{"encoder_arch": "coatnet", "model": "image VAE", "dataset": "single toy objects rendered from many sides on busy backdrops", "train_examples": 101725, "image_size": 64, "crop_scale_min": 0.8, "horizontal_flip": true, "translate": 0.06, "bottleneck": "kl", "downsampling_factor": 8, "encoder_norm": "layernorm", "encoder_norm_position": "pre", "encoder_activation": "squared_relu", "encoder_mlp_ratio": 4, "encoder_head_dim": 64, "encoder_fused_qkv": false, "encoder_qk_norm": false, "encoder_parallel_block": false, "encoder_inner_norm": false, "encoder_moe": "top_k", "encoder_drop_path": 0.05, "encoder_num_experts": 32, "encoder_moe_every": 2, "encoder_expert_mlp_ratio": 0.5, "encoder_experts_per_token": 1, "encoder_shared_expert": true, "encoder_patch_size": [4, 4], "encoder_conv_stem": false, "encoder_depths": [8, 8], "encoder_widths": [80, 160], "loss": "l1", "latent_channels": 16, "decoder_norm": "batchnorm", "decoder_activation": "relu", "decoder_widths": [48, 96, 192, 192], "decoder_blocks_per_level": 3, "decoder_block": "plain", "decoder_attention": false, "decoder_upsampling": "nearest_conv", "kl_weight": 0.1, "residual_init": "scaled_by_depth", "optimizer": "adamw", "lr": 0.0014, "beta1": 0.9, "beta2": 0.95, "eps": 1e-08, "grad_clip": 5.0, "steps": 27100, "batch_size": 128, "epochs": 34.1, "lr_schedule": "linear", "final_lr_fraction": 0.01, "warmup_steps": 1350, "weight_decay": 0.1}
Rows from block 4 of the encoder of a small image VAE, named by matrix and row number. Rows with one number belong to one channel. Each number is 500 + 40 x the weight over its row's rms, rounded and kept within 0 to 999. All counts start at 0. Numbers have three digits each. After the name is the row's rms in percent of the matrix's.
After each channel's rows are labels from the 100 images, of 14976, where the channel reaches its highest value: "responds to" is what is common among them. Only what is clearly more common there than usual is listed. The data: single toy objects rendered from many sides on busy backdrops.
# convs0: expand pointwise conv (encoder.blocks.4.convs.0.weight, 320x80x1x1), inputs 0-79
# convs1: depthwise 3x3 conv (encoder.blocks.4.convs.1.weight, 320x1x3x3), a 3x3 kernel
# convs2: project pointwise conv (encoder.blocks.4.convs.2.weight, 80x320x1x1, transposed), outputs 0-79

convs0.150 116:522500579501591516441475473476499469496539456532543489486486507490543470447563482526561546504389502492512507510487506514488499508457463519526520510532569564494500498511507495500517522604532517476437499507395616510452522561525489546465511548
convs1.150 138:537503502608514504522522489
convs2.150 105:500499436466467443490496552490537579494507553562465483475526512501523501489532506409510472539501543546496458505505509494509495448516541482475541544553464464517529536481517492433488511479442446478524535505523652515600458530465460546542492430
responds to: purple

convs0.65 072:432468445549457543517507464515468516574516482476480500518512500562432490468448451470478526492509493547483482480499500608483537495506508455541552449490515571533488464494472559420523505468514516567546508518580435446562467549535466545424512534
convs1.65 105:515524512503463468464402493
convs2.65 076:440450498480492507542486497477498534506580409435472502526519504546555516509487469436556476443486569504497461448462535438464595468515474540533474492505455508520494456514472563434503472497429518546566437518473496454495544507589490499524554534
responds to: white

convs0.105 092:512490522506516499489535558608550487490528490542477495525475462498454422552463461445460436524517505531472531448353538453453508520435472469499582514408501510525482516485426504466547538462510514502482487558490501500528510502552500533460482509
convs1.105 103:505521511521527547531593531
convs2.105 115:501487417507558532505523445578510507453557496466521499473490478519498423478556474477457520572514489516423486408444590472445505439566494509497472492504452456517457451512450516501534565470483484494533557538539558498470536479540490451486474562
responds to: yellow

convs0.269 120:512553517501498495568503494481505509500494517445498588518468500463481505462414457500484358470574505512501521502478525485470494418478436520634459476527495416412505474472511510524503507503479464509528436472556446513514498505505493497524511527
convs1.269 107:530523560512526572497502558
convs2.269 123:485443534523496506491509469479566544493528446513502472354496483550447521535553511519516519595424514440477485491478509473500496585497536485454544458549465582557508486465520497540502501495467527459473494552416480501423519477510536457527503515
responds to: table

convs0.149 082:520558573476503541543538498501536487462553499519438511509528464495456497483413524515587497506480541485483567484436538547515460542509538452595561541418528501451508510524544476464500537507563534505446519580494504529575560544513488475534468506
convs1.149 097:538567549568496493531520506
convs2.149 107:478468497495473458451482558475477481537421481477497451501536546548531547544546389480468524442453464493515458522540507464465554435525503577488415469487475492494508520461431525519483482478443444537509497507474571480390464557514478489480534508
responds to: green

convs0.240 104:510541516504564517478505483522498514497514544592463511525602526545499492501496494501500491469515381484500545485469482490480495542484598485571532418486538473509501498541446492402572523504487462455544488519451488457464476513544459455407516485
convs1.240 100:485495476526612496491512492
convs2.240 095:473596511496476596354453478500505492513520510467571551484418525498468494491520508564500487544497554522524460514524479526526506459554421529497482537452450466478541487484498519533489489509464508449485517539427518517532493550451551536571514510
responds to: yellow

convs0.248 103:492443489519513548609523419476535474485578470539487464502467452536428486520470476478508502485461503481499561460480487496500500542446513491528514501512496508439566493523470510453488497514551519513506472508510448652547598485455494529525444553
convs1.248 097:517577557513540553507514508
convs2.248 139:460520478512533557529547447471511541458549484425538504446490427478542453547523453440497545545461525481477517465490464476483492443558541472514413521501510483530548467494431549467442482466538472538500541537527512568521571505433513522469421561
responds to: teal; matte

convs0.164 073:365581520557483487459464464463503529554480451485434514516480486529422529499485468489535556487441458470491487530520516467541554491493479480480486480480507500530500473470432542422458376469506433516488510511543486492495506525475445553444527500
convs1.164 109:514529492455402484527518521
convs2.164 091:385496487521458499464467569411468542532543546459473471531508448548526511486497488424536506528503456443481448472535494459440582486495509564494513464515473494544516485450489597509463446513435423540511528539529500484475562521505520483501542501
responds to: white

convs0.311 106:513513486490467498524491494494548551491500442511492522507521447474451471477510517520548418559556554511449512489521504509528505371538543467545490454484493518541476542504431504489501510518518583461509455498532654501501507492521455521605500514
convs1.311 123:508486429517523417520499467
convs2.311 088:493512473465507475517497527529461541471525523423533525432531459504499446480448505481512508440540448520480510486489504452492502577538434528521499544425504479450534432506495500573502529439468407485554578517524426514525537395458429488474508501
responds to: teal

convs0.284 119:482543549498483478443502510527571558498551451571551444460508520541455490521566627535510596537419513449493502476440512497480512515565458522498550497512532564478489524544492504516489498464526430526515529467416513505480529486498443521510498469
convs1.284 097:531534516552525547534562538
convs2.284 116:499567475486499499558521499525444524520505507440469550478488526524566469441462421446470421393561466593485505488514479525519522522480520501454519495420484455410516508452518510546491491472523530499482580507582487504567477468485525540506511468
responds to: purple

convs0.76 120:497532511500506467505506542500547419504496519538516363448477483571540508499394544488489390467488460468492475500522483524494502559451484520545521438446541502497521472424556513490507499486528406457507490475438490501473496470516554554511491512
convs1.76 102:498516497542586523507564516
convs2.76 123:511492488496507572581487476488457520496478578509504577570509503566446510514525549553489585596527543443510557496508478529502492483475516514551491513560441522517494576579463486460500498538545545549588504539549480500496534484482437464494505483
responds to: yellow

convs0.99 113:495473562499522535468505534484570586506533514552476469467490517549522506513491580491464445497456441355493516493500469505477508464463474473448491516464487450484449496483508494449500493477470378523517508495535505502562505474507469617521497446
convs1.99 095:469542464554476547467555475
convs2.99 105:472433401483486483560505545486528512526460501454488510488587514502574508464493540458506442448549425561502436509509474548489495536497553534424506515453486529571499455481596497525456489503474473461481558489539534506577486427487511539490479483
responds to: blue

convs0.209 077:410456470573508431585509542504517479531525547449461541549538521505559497540526462538495507550375416441486502506484496526518570491502475498527428460478514500543493545513495561500496449508506435524506484536487525487405489480500507489543521481
convs1.209 101:526411473494496509487432493
convs2.209 092:383461529511504463511522483467527508516522529464459462534545523566532514500538557418519528493449408535488457469507518511450568473507512588521494462535463487521508497560534574439492470456438496507530525576515516461470546553549524463489553496
responds to: from above

convs0.314 114:488577492514457485393524548510504535492533460569524405412508516485556469541557526508544526559491498496512514489490490465519499501556469502514581544477529616481520484463523507514494500473502387490496517494419547521542507546503461518513509495
convs1.314 111:511516492551518501581567506
convs2.314 117:520514500481554561603499472521515479497432514481544592448457410560417504515401448478484468475457487449522503524520520501511518425478529469518491459443455465501515562565547486521479483498492557475513467522525453490411484514506491491532502475
responds to: pink

convs0.200 104:490541494511576507535499482397533527498560480521512549524488481485386487457493471517512509487453556477485515478534467492525488480471513474616494441467470472500543579545478519526422464491536476514522433478456459550495532522458494419517464572
convs1.200 073:481498476499428499581541496
convs2.200 089:515488565518500515523551505511446485480475487560531528502405521521382506485434455514460576474488508434491521494488487473487508550505451513516480455496456504495446495450442511364490513515577451541533485492484519481474484551519499464582503448
responds to: from above; blue; teal

convs0.54 120:507614454491492551485492501494534508500488511430510592502453494520467521452379463474522445516500416563510500520488504537457512494472478541490452420450534409452497494491536500501479503555495447438525464464576435492487484524507491484478507497
convs1.54 101:568539483541574519483513505
convs2.54 097:479515584495521549428484441486549386478508478503578492498548513502467469557546431516457472446441507494506497497465486488501508509531416485464521497533536435431489479403504515456503521512458577478448547550466500526506436488500549476498500531
responds to: green

convs0.93 129:494598451502448451494510524510570471490553450487505356490548524473509500532505534486512510497471458542515494487517511508500508538567495517414490522470536618514513437469553501592490491508498474482479537517427548492507512466481486544436504492
convs1.93 099:532551553539548549516532522
convs2.93 133:505444540526564536491494506518445538511489458502515604467426449487508490468451482496484455475438540468514523513495496505507517457467480493641531450403508421461499566508535501488494472373478510504496482539516486496479506551493495502548510505
responds to: red

convs0.0 112:504485525497517536569500463525525517494504556498578578551366419534555501477519466445549481461488567529480516497499493497511497504483527474597557480467515437498507536452505503499553494491490465515510487492589514493482509561476429407513509490
convs1.0 098:558500489569542459549502483
convs2.0 107:504490484515451555499493514495477510503512496538517475488567520563554507527467462491410501474461514535494544512502461524527493481501574520342455588507458543414492455534468505506526509538498492526397570500475541496524466487493529514470500425
responds to: table

convs0.132 102:486528502513437493508508478474474539483537504544437428490482392474447471537534553467543466519513482470511504490504459505519495532461494519516541493508468566482527460442471514454459496495627500525445479461499447528567628546456538530488488553
convs1.132 105:514502498592495522561537512
convs2.132 090:519494452512520536522531400503494482478468462443549514524433477435521497437529391464507590463472449465494483500526507448470501456562471528583424514504460444520475457549438493476509519518487524584486480540501541466429521481504468484501507508
responds to: teal

convs0.213 078:592494510396469456511549446507450481441483477495479467467482549544511492452451535457544487465490501487503492519493468528502354517507544534583517567502511548485531544546495433485492548549502548506521449554492503509498513492464455538553460508
convs1.213 090:494517534598482540522528487
convs2.213 077:467505472509557470521445574516520553527544472479590496426523468493540508499520508504476505457444479512481407518480562473484535448510501510548471490505466444499498418486448514609477477506465524563533555527519523495442480542493606465505539542
responds to: black

convs0.64 086:453594529547529537494494487522454479508519498518536443484474497441528486495491549509483487473525471579459481459495523568582534491494574515520489554520508497496473515444415567515493480519511544534434508457512395481531533466503563529601519556
convs1.64 114:511524478511430432498470447
convs2.64 087:454516526497489526512507502482459530476572423454570436479489506520560479521518476488525504443508463605504491432483509426433520469511526487460412461513462538511511495474495533582480497482506583511542479469461489533518602543539523443541510548
responds to: from above

convs0.60 114:493547503488567548633491486496453508494492559518529506497476483535531520460481513524516498476566504502489506496543452504478501512465498504503600514502585431513504571401493511488497502453504392518503500529544525516502493498512519482365489458
convs1.60 087:527504479583435472523506474
convs2.60 116:505497546435511532621490500507510501515514555520490436491536558532430499451521521539521594452557461518494508503518489489515498498480444489541517496595571479569527549408552485558501494598486487506569552506510506476513465489483527479508520507
responds to: table

convs0.194 109:510527438471425476505506531596510475513518531520439436501535475588509426538531440462393477535570436496480490444450487490474485509465560456485494495511491488499489554482524496465543532491508398496501529571522527496552490498547507522453493454
convs1.194 102:509615504489495494494471504
convs2.194 090:476488539504476521588505555533512489498505576450483507562443517495552505578433498449525465543562538445514512490495505448472517545504491487497580466522487576469507468547482503480491491544541376591513501503431530510569537533475504487530503475
responds to: matte; yellow

convs0.167 074:567509504465441496444547484497467453373490425451462503482508551564496481475469470421501531561459566489478574518465489489475427509479513479479492491470521451505523559495509484465504516514484507587571489572456515545514530541501479511442459469
convs1.167 089:459413513508459529479469469
convs2.167 102:567512512503459500488573458543494487397511520515418508507501526515505426502488492502550499483513514444511555509411460541500409528490555488515533487462506467462537549500539440508527576478557530457495471517501518602505523525473520470481396525
responds to: black

convs0.317 103:501535511522477458484478550552464487482551511483432475581476543465485386443487524483515525487532467543414508350442508525506487461521458451475467487504538501475462525482503504549499513586493466524514437458511482525458518495529457459547486470
convs1.317 094:541517543536530560543512553
convs2.317 104:506469478523512504516527506421553537506465511486475484505518478510537624508509449522483502525493552516624457621604452431469505522516517570514471464509478518502558501538477458451500483431492494489521508483514483464466453510440516480473510538
responds to: green; from above

convs0.140 108:507576510476527441426477431578630456517428528471502497443502514445448454484525556558513448470497546500472468493461547491488492517468449491586540448492449520491477523512508479471577500454501550473514456527449475456521462479523520518503495490
convs1.140 106:524542519520466577530529549
convs2.140 092:479448435492528363534514462468528439470551498487525466455576506509539521531504494460462540510482455500518507504503505437456493470580518531443478474479479514476548492519426518451453471506537524571475521499465509546504560461409547466490474575
responds to: matte; orange; yellow

convs0.181 086:413470473534556523422510530462500508508516488512549483475411499413502513512520573565407528488530480508513477507463488520505500464465478481470546504518486524437529468431474533445419379486516482511486473444522543506525505507459428448507498518
convs1.181 101:466479491476545502447426457
convs2.181 085:429485481479534482482504505409482497514538484528440507470505530544582550551544527447482518478534492484530423507543471502456530475481528570487507393560448471473554476425562534560454460530463518481549524537531503522459549537462489483447507550
responds to: mushroom; red

convs0.136 118:492510548494513514438505524480561600500518498547479483467471492492468469489529523486480436511485481387525503495505479478495507409465410495476497440457492418440491462492506491494476509456507387471541492492568449495561495520517450594469496490
convs1.136 113:496542584514488559501518538
convs2.136 107:505529494519492444583517455497499430510496445448511411528535433456544498545480443452499554479545540537486476486498529462476496525437502458515480537578563530497510428466578501476499499510462481477483458476448484509427482513534580601486500473
responds to: blue

convs0.305 072:559502528479478468494583501489498513342512497407419523467578528506486488517521469503545556492556445424487584495473513533489437492492545499542506449513554441512536523497499466530496536508501465479533480499510521548469534523491476548468458510
convs1.305 134:513492493502384490490487487
convs2.305 112:562506506495485499512575508529446504414470518506439485506581528521525439525502472501550512496500473459526539509449445547507397517497561513517501457476525493455556523507533438514533579504576523500492487523504499613488495516475530469480392535
responds to: black

convs0.62 108:500538545513557571501505558468403540501508536491516432521555471529555515498503507476483450494514496580507517486520504496498491515487496503466541519577574473433518561373479510458499494460475444523522522491468493509580503466512589508428487447
convs1.62 083:482485531483442591482486520
convs2.62 103:501569479622552561527442468500472542514554477509504536538482491523554524448487520517542375483445520537508484507517491518544508476482462439584478499566531452469499569539524505516497493541466548475510478508546562474546476533488476425511524477
responds to: table

convs0.104 103:527491538509489519459506477601485482475496465569476510462497494519486381513524483476496480494576503532464533418407553525483508566467476531496551477506495552461486521456450511481535513467515611487419538449487507510513525535575469550468496501
convs1.104 086:564565506568503519521524501
convs2.104 102:487507455513544549573539534554546562467531560462500561452496441482540435556495487442484480531509498490436469428479570389467509469528496477499490489486460491552485453528495518550505521446520464538455494565486487517497560459537564433463488521
responds to: yellow

convs0.259 105:496477507509512558517520509471507471507465462418450545494507525519499521469525528514507427526437549435549493531458443515489514507428433468515445419509422596518536497576509499488490488562514542537515449522487446527427521504483435555496500579
convs1.259 087:481481512469475608486497508
convs2.259 092:507480500438471627375560508513502482510485506543473510581453538516547474539563528518431505539483515494465527521471524517498506532425456451504495472494471471509479507553498485479567528531549396471551513538527530490535473511566459500514520475
responds to: blue

convs0.1 087:498505554501485524464349479491472503486458423503495503477480502603483480463476536447499519458519691529460524516503540512479503490477516543489512498472497487511490394462471490509493479490475470525539502471497474512509526504456526483482508484
convs1.1 083:458407466476512487500543507
convs2.1 096:450428485509475593487496460461514501536569503488491470494505488527558513503475471540506438543495467453510475479519522544478545475570447511506465549442496504514472476479462553551458479521584592579502442439465444437508426455475549482511506457
responds to: black

convs0.308 102:497567454507553553503446552495549495494535455551564496523449489537507502453508507535440483497454492454481476500531520529512495445491463489482418611479443510491451462515485483476490494559455525585506548446482492481547468405475512435587495516
convs1.308 090:509532504601456482528499505
convs2.308 085:483467526527487462486545479421501437488559483506518519557555509488446553512402540492490513568528469525477487452529527492402510560482549495473582412562605486519486496481519512537463500442469460461438489494500533463517541505497479509559477500
responds to: white

convs0.180 077:539557524458451521540549484481465540457489412442551461482443435518525521540454487469551511410437377512538502541559472511488449495467572531530441445493522540536558508541444481478483530486506465485489508450486547527520503534494481489510508526
convs1.180 111:448479499448418476510534502
convs2.180 086:577536528507460565494504490486490500454461490474466463502505496498518515503474498514611507413387501492536530552536454518525415510503579467557485488478498468538552530521517418504473539491572565525535470475473508555517493518455488437540441514
responds to: black

convs0.98 104:470538479503582585506485487480412547501518462587545532461438444398463492483445610500413525525462531520506484473500562502525501552433524517470514466531529558507499539485495526475466475507497532506481498468555485486550516448478503506508521548
convs1.98 115:502510479440443522474424503
convs2.98 107:483515408511556529523507444503506541487567428506446441460388453482522490521484510497471539457434481535493468477460500424466490507486527509525470522440446586466513504480470523416483509420502499516517463473584544523488538460482465515546486533
responds to: from above

convs0.266 096:515501455498455491502483562495513512492507463581478511551505504522531462437477546518482485548478504522514477486507474470469514473526425517598441595458479531530505486471544487527485488424465485548616523457386484518542524453478498532557507434
convs1.266 104:532468507474521465489599504
convs2.266 101:499474522432505518489462502479441520484495521404468446486508451509476560476473454562469486569554534495518468481481535527472496457508477542436461507509507474464486532450506496507499487594537614591449550487522421496477511527509411556508482480
responds to: table

convs0.298 078:537448516477494513531494496478459546447514519542517585572464507541493478489468463464457510582512493507504532463484525500450471397601417499551488459465545467521502489511459484492510538527459394448455507440482411517540506461496493479463474494
convs1.298 081:516512476555478410492482461
convs2.298 085:572455504460501495402578538555480536471459532502509474533525518462499484578541487528523521520527495557519593518490489526546426496472497484571504486540526562494489466496519434494541563496555442430497581483440483525487444491539561503485458496
responds to: table; black

convs0.210 106:498517445512466485514490477477565500486549469519442508570450465518562467445530516447513509527488537479459472509519482441497494568441512465608399529381461542527489500567467512431484497467503526547492483500487466551489517444477533532447492467
convs1.210 089:470459531489458571513537549
convs2.210 086:502436535463482560528485510503466437519481507466472499638442557551484545451521484516492469452490466537490502512473505558513507475480488581515502454524557463521448572503431483437505512467542477479508526482583506464496458540531531514533543401
responds to: matte; teal

convs0.23 070:692476513423475512483520542516413461458485505456516434497472508445501482484520534492549517446517494503488510478495510500425411545513507493514491468505517423496491472487547459559497577561473516539520487518511548518495506514529495525519479497
convs1.23 099:478493459483484407515496447
convs2.23 103:677515549490454527486546506565476491433453508496467468520527509506511466533500460499512506447511468536491512533458493564522407515475532514502513465475500470496494532478529368523542582519504520509507466522532483529492454488492505456507430478
responds to: black

convs0.306 111:502500436509416457479504465554549575508534467517475513545549479469516450493506478444480529486601476609480501439495557512465511508503492490490425514466430437499450475505516504548471513520478542513485492572585564493538474511537435524522495456
convs1.306 083:548568528465428488491505497
convs2.306 087:491555496491472480574511444466535432505470497392526490511501448444478548565440450478509476432596541607550481526523493432527495488460503510479497465509562519439532451533497482523449482553510501515461440526448491519519526527490543544497490491
responds to: from above; yellow

convs0.247 111:497527440495517505504530513485630494506495485504432492481473622524479475526486465549550523475500431476496450508447481486452503588495484471520461481469503504530536411406554491479496493558489472522451520487437544510418503460486500515461519461
convs1.247 106:482584537493506569490473503
convs2.247 104:509497538457489554474484495502483565499472463448500565532443454467513497492530549477482450539544481580535517494493461530448507454502449553583452501482527450541501503426510501434488496509542524461535450528571572492540512622499470510567509553
responds to: from above; red

convs0.296 111:511473551490438470469503523495516516482574440484518523481459495524490494540473530521473493568552543528507490513520506459496508504533379526537396522417465408505485581435536486524503503559497506561494433477508451526543509559481536530538520441
convs1.296 096:493457485490510467520542594
convs2.296 107:491551425495424596485510484513513500517586495514546581443526499535491497421496513462516479465506369541520501501483488480489509480519474543564529419466510448552545546535518487439494489559504464449547517531488485490525503502458501428535520492
responds to: red

convs0.207 115:506511498511499478446505424507541494503463466604504403492607488550447487478501498503493427480337512465507479490514492521470490539497462503575484472471528510502516531525531506484489506481535471454462608517464481488461500465496457502475509528
convs1.207 107:559578536526501544508470510
convs2.207 095:506549500501523478548499528499532466500530572353546503517388524492548487507432536498458514460553503554480512480478500460481508464468532515429458514515498535529499469508439518469480505503458444574531462397488517516505543508502586517515515535
responds to: yellow

convs0.127 116:504515522504419477381501508503442565515520471429442487412496498493521489518480497526512445451429479526517477533526482490486500462474471446555519573523441518459520534491509502463534504418461479473497490501612511518515512498505481545477506386
convs1.127 109:529490510519521497607468496
convs2.127 105:507524526491486569508506561502491450500468486525490596483410507437452471482479518487485546475412448421512546471508492505449510491485410488548491443536502544519512512529472517529473507476488519472592417473480439495469555559526557549521501561
responds to: table

convs0.301 114:506546560511460459456509546510544509505526501585494406473478567521524465511590601502537559554446545462474533489463491488501502479528460524461552514529483580467492492535466498477467489492561439484518520488409558508532514494520467590497502509
convs1.301 105:534557562518526565524498520
convs2.301 101:508506423491570498513527569500460458506479550424504530511486526516586515476422516435531506428540442552492448522523505511501503459506544473459523507411561502445505480418509482540499502506521524529487538516481592482587482476495580514519517461
responds to: purple

convs0.319 103:495473443493451476448493506456551480516525425510459470464492520484401504494515442561529460531493495475503457497524531426471492423503408484518471460456476550446446400527524513426516509566533516501496522469500443521458517430527460483556505456
convs1.319 073:514538491510579422505500509
convs2.319 080:508522468469477498547528534438463528461521452499571547529534490542438505538509494525506545489495555566467491467530462444501481505472526540360511535533520557483451424464501480525481525478506472472420481500425420465477504541536520593520489499
responds to: umbrella

convs0.146 094:483564488522593486474481485470513467518522516509569514474448489485580478500511556508447425546531493458488506495502519532492493514559485446456522595561474534471495461478522511470488478542457520469546542542559535477430491411489491371527480485
convs1.146 113:514485537477501607506524495
convs2.146 088:446513523542537427519581477430505427500548492593475520495501497484502529575494502463468522531541464471459473458511534485453530556474392557430579527506473517475481497496486530532485478510483491562478446520454405464459515460486469523477491465
responds to: from above; red; orange

convs0.170 117:510551573500554499422500417506520482492523453468521560485481506490521506450490380446497494452442529534541480521508537505499508503460491476546475430520540502403558554602559504593519506517491482519463461487470459488484502497492494447466503522
convs1.170 098:501478588521451494494494556
convs2.170 113:500600460505491515485466529500500541497534463489479502494454567555478499515477535505484445562518473466512466472517448504517506462493462527435497418451437460413463494529462495517519510500557375515581555491537522490610488520533480493531528515
responds to: green

convs0.249 099:489477560523478486494505532544482525514484558491446538531549566534463453506516473507519531516510499499432517486401559502500513496494452533472458484459549531460421604523578527515563484492444472478512514569495568511514528490561463510488499381
convs1.249 109:486433480446446474485455474
convs2.249 121:496490581502522448444471557524448445528504494586476509483548529512458480530444484493521439537532506478467501485445509564506526579486495514478577453471565523426473543472545526546518496538478478475465464535427463456542494530513485481486522379
responds to: purple

convs0.46 102:489499514499465502415514510537529487485556503536502516509485477495430431524509546513491513482495526509387495371404514495512497558448495479548544535452486514462473509519502507437512495503597468512463480530436452522577574512542494494504487454
convs1.46 082:517529538544436550536527535
convs2.46 110:502528443502535575514518482476537519512473493416479527490504451473501552462539392469474560516495501518505470542534526470455512478610529494511416572505457541552487519546505463444544509511492479547549586527591520443481455496494473517492521488
responds to: green; from above

convs0.58 111:508559562494556477552521546496546467493510459482564488403507593541508484479491481489514465534475433443429513476571482508545516534468511518448530508408512446558516500493535485441455505522499446434465438476542538510498491456507574473475511551
convs1.58 098:546459571520480552482540492
convs2.58 112:490556496506404487546502530502525521489487520527525495395515521532465503524526477559418517514492454421486509503535519480511497542470502526519553522396542480577472510554488493404497499508496513481560451510520534515406530475499591432513502531
responds to: yellow

convs0.31 071:560470510465482509533554475505468538353499477444443545478496527537509498473446481477567507475523424466493579525485488521504412483474504494515435471496553568545541471498481457476501542458524490557576512515439467558528524528471473524473470492
convs1.31 114:512519498494399495474446499
convs2.31 114:570519489495465552492543470520446539409490507485464500519516517517505452526470475495542497495474485494506542513469453510493383488494509504493480484476497546494559527501538449517512566433597521570500531506481500656504509514464477500487404514
responds to: black

convs0.165 102:505512546489489497529496509420516455495494544537507535497542502511455556437522499571557492516491578532577521571576344491527479530515448486532539516478548483536587501526492483491462503492528468492487482524493496513523503456412470512565479478
convs1.165 109:515520521524605522514525519
convs2.165 122:503507441508510527499493544589512515529482484446524464545473512518528434521514483467454558489505460522417474419420595478473533460509514502505454499536456523494396498473492508489581529538447502515552516551541521433482460487590518498466534529
responds to: blue

convs0.34 109:515480537502455546488532513503522474503516522403518545495426452501455504551464461482511524506521479562479516523482433465462499520545445520448498465473448526485531570549531500568469498561473508495568490490480439488525510561524459625598523454
convs1.34 088:470474454516438537498569519
convs2.34 091:480503407492492503474479581490492579518453558508457509528492593523542482516455515506467520543478484484463502471473518487491494501517509506401401490415451440468517491519496502529492508513494527497615517451600496502517494475540503565465498442
responds to: blue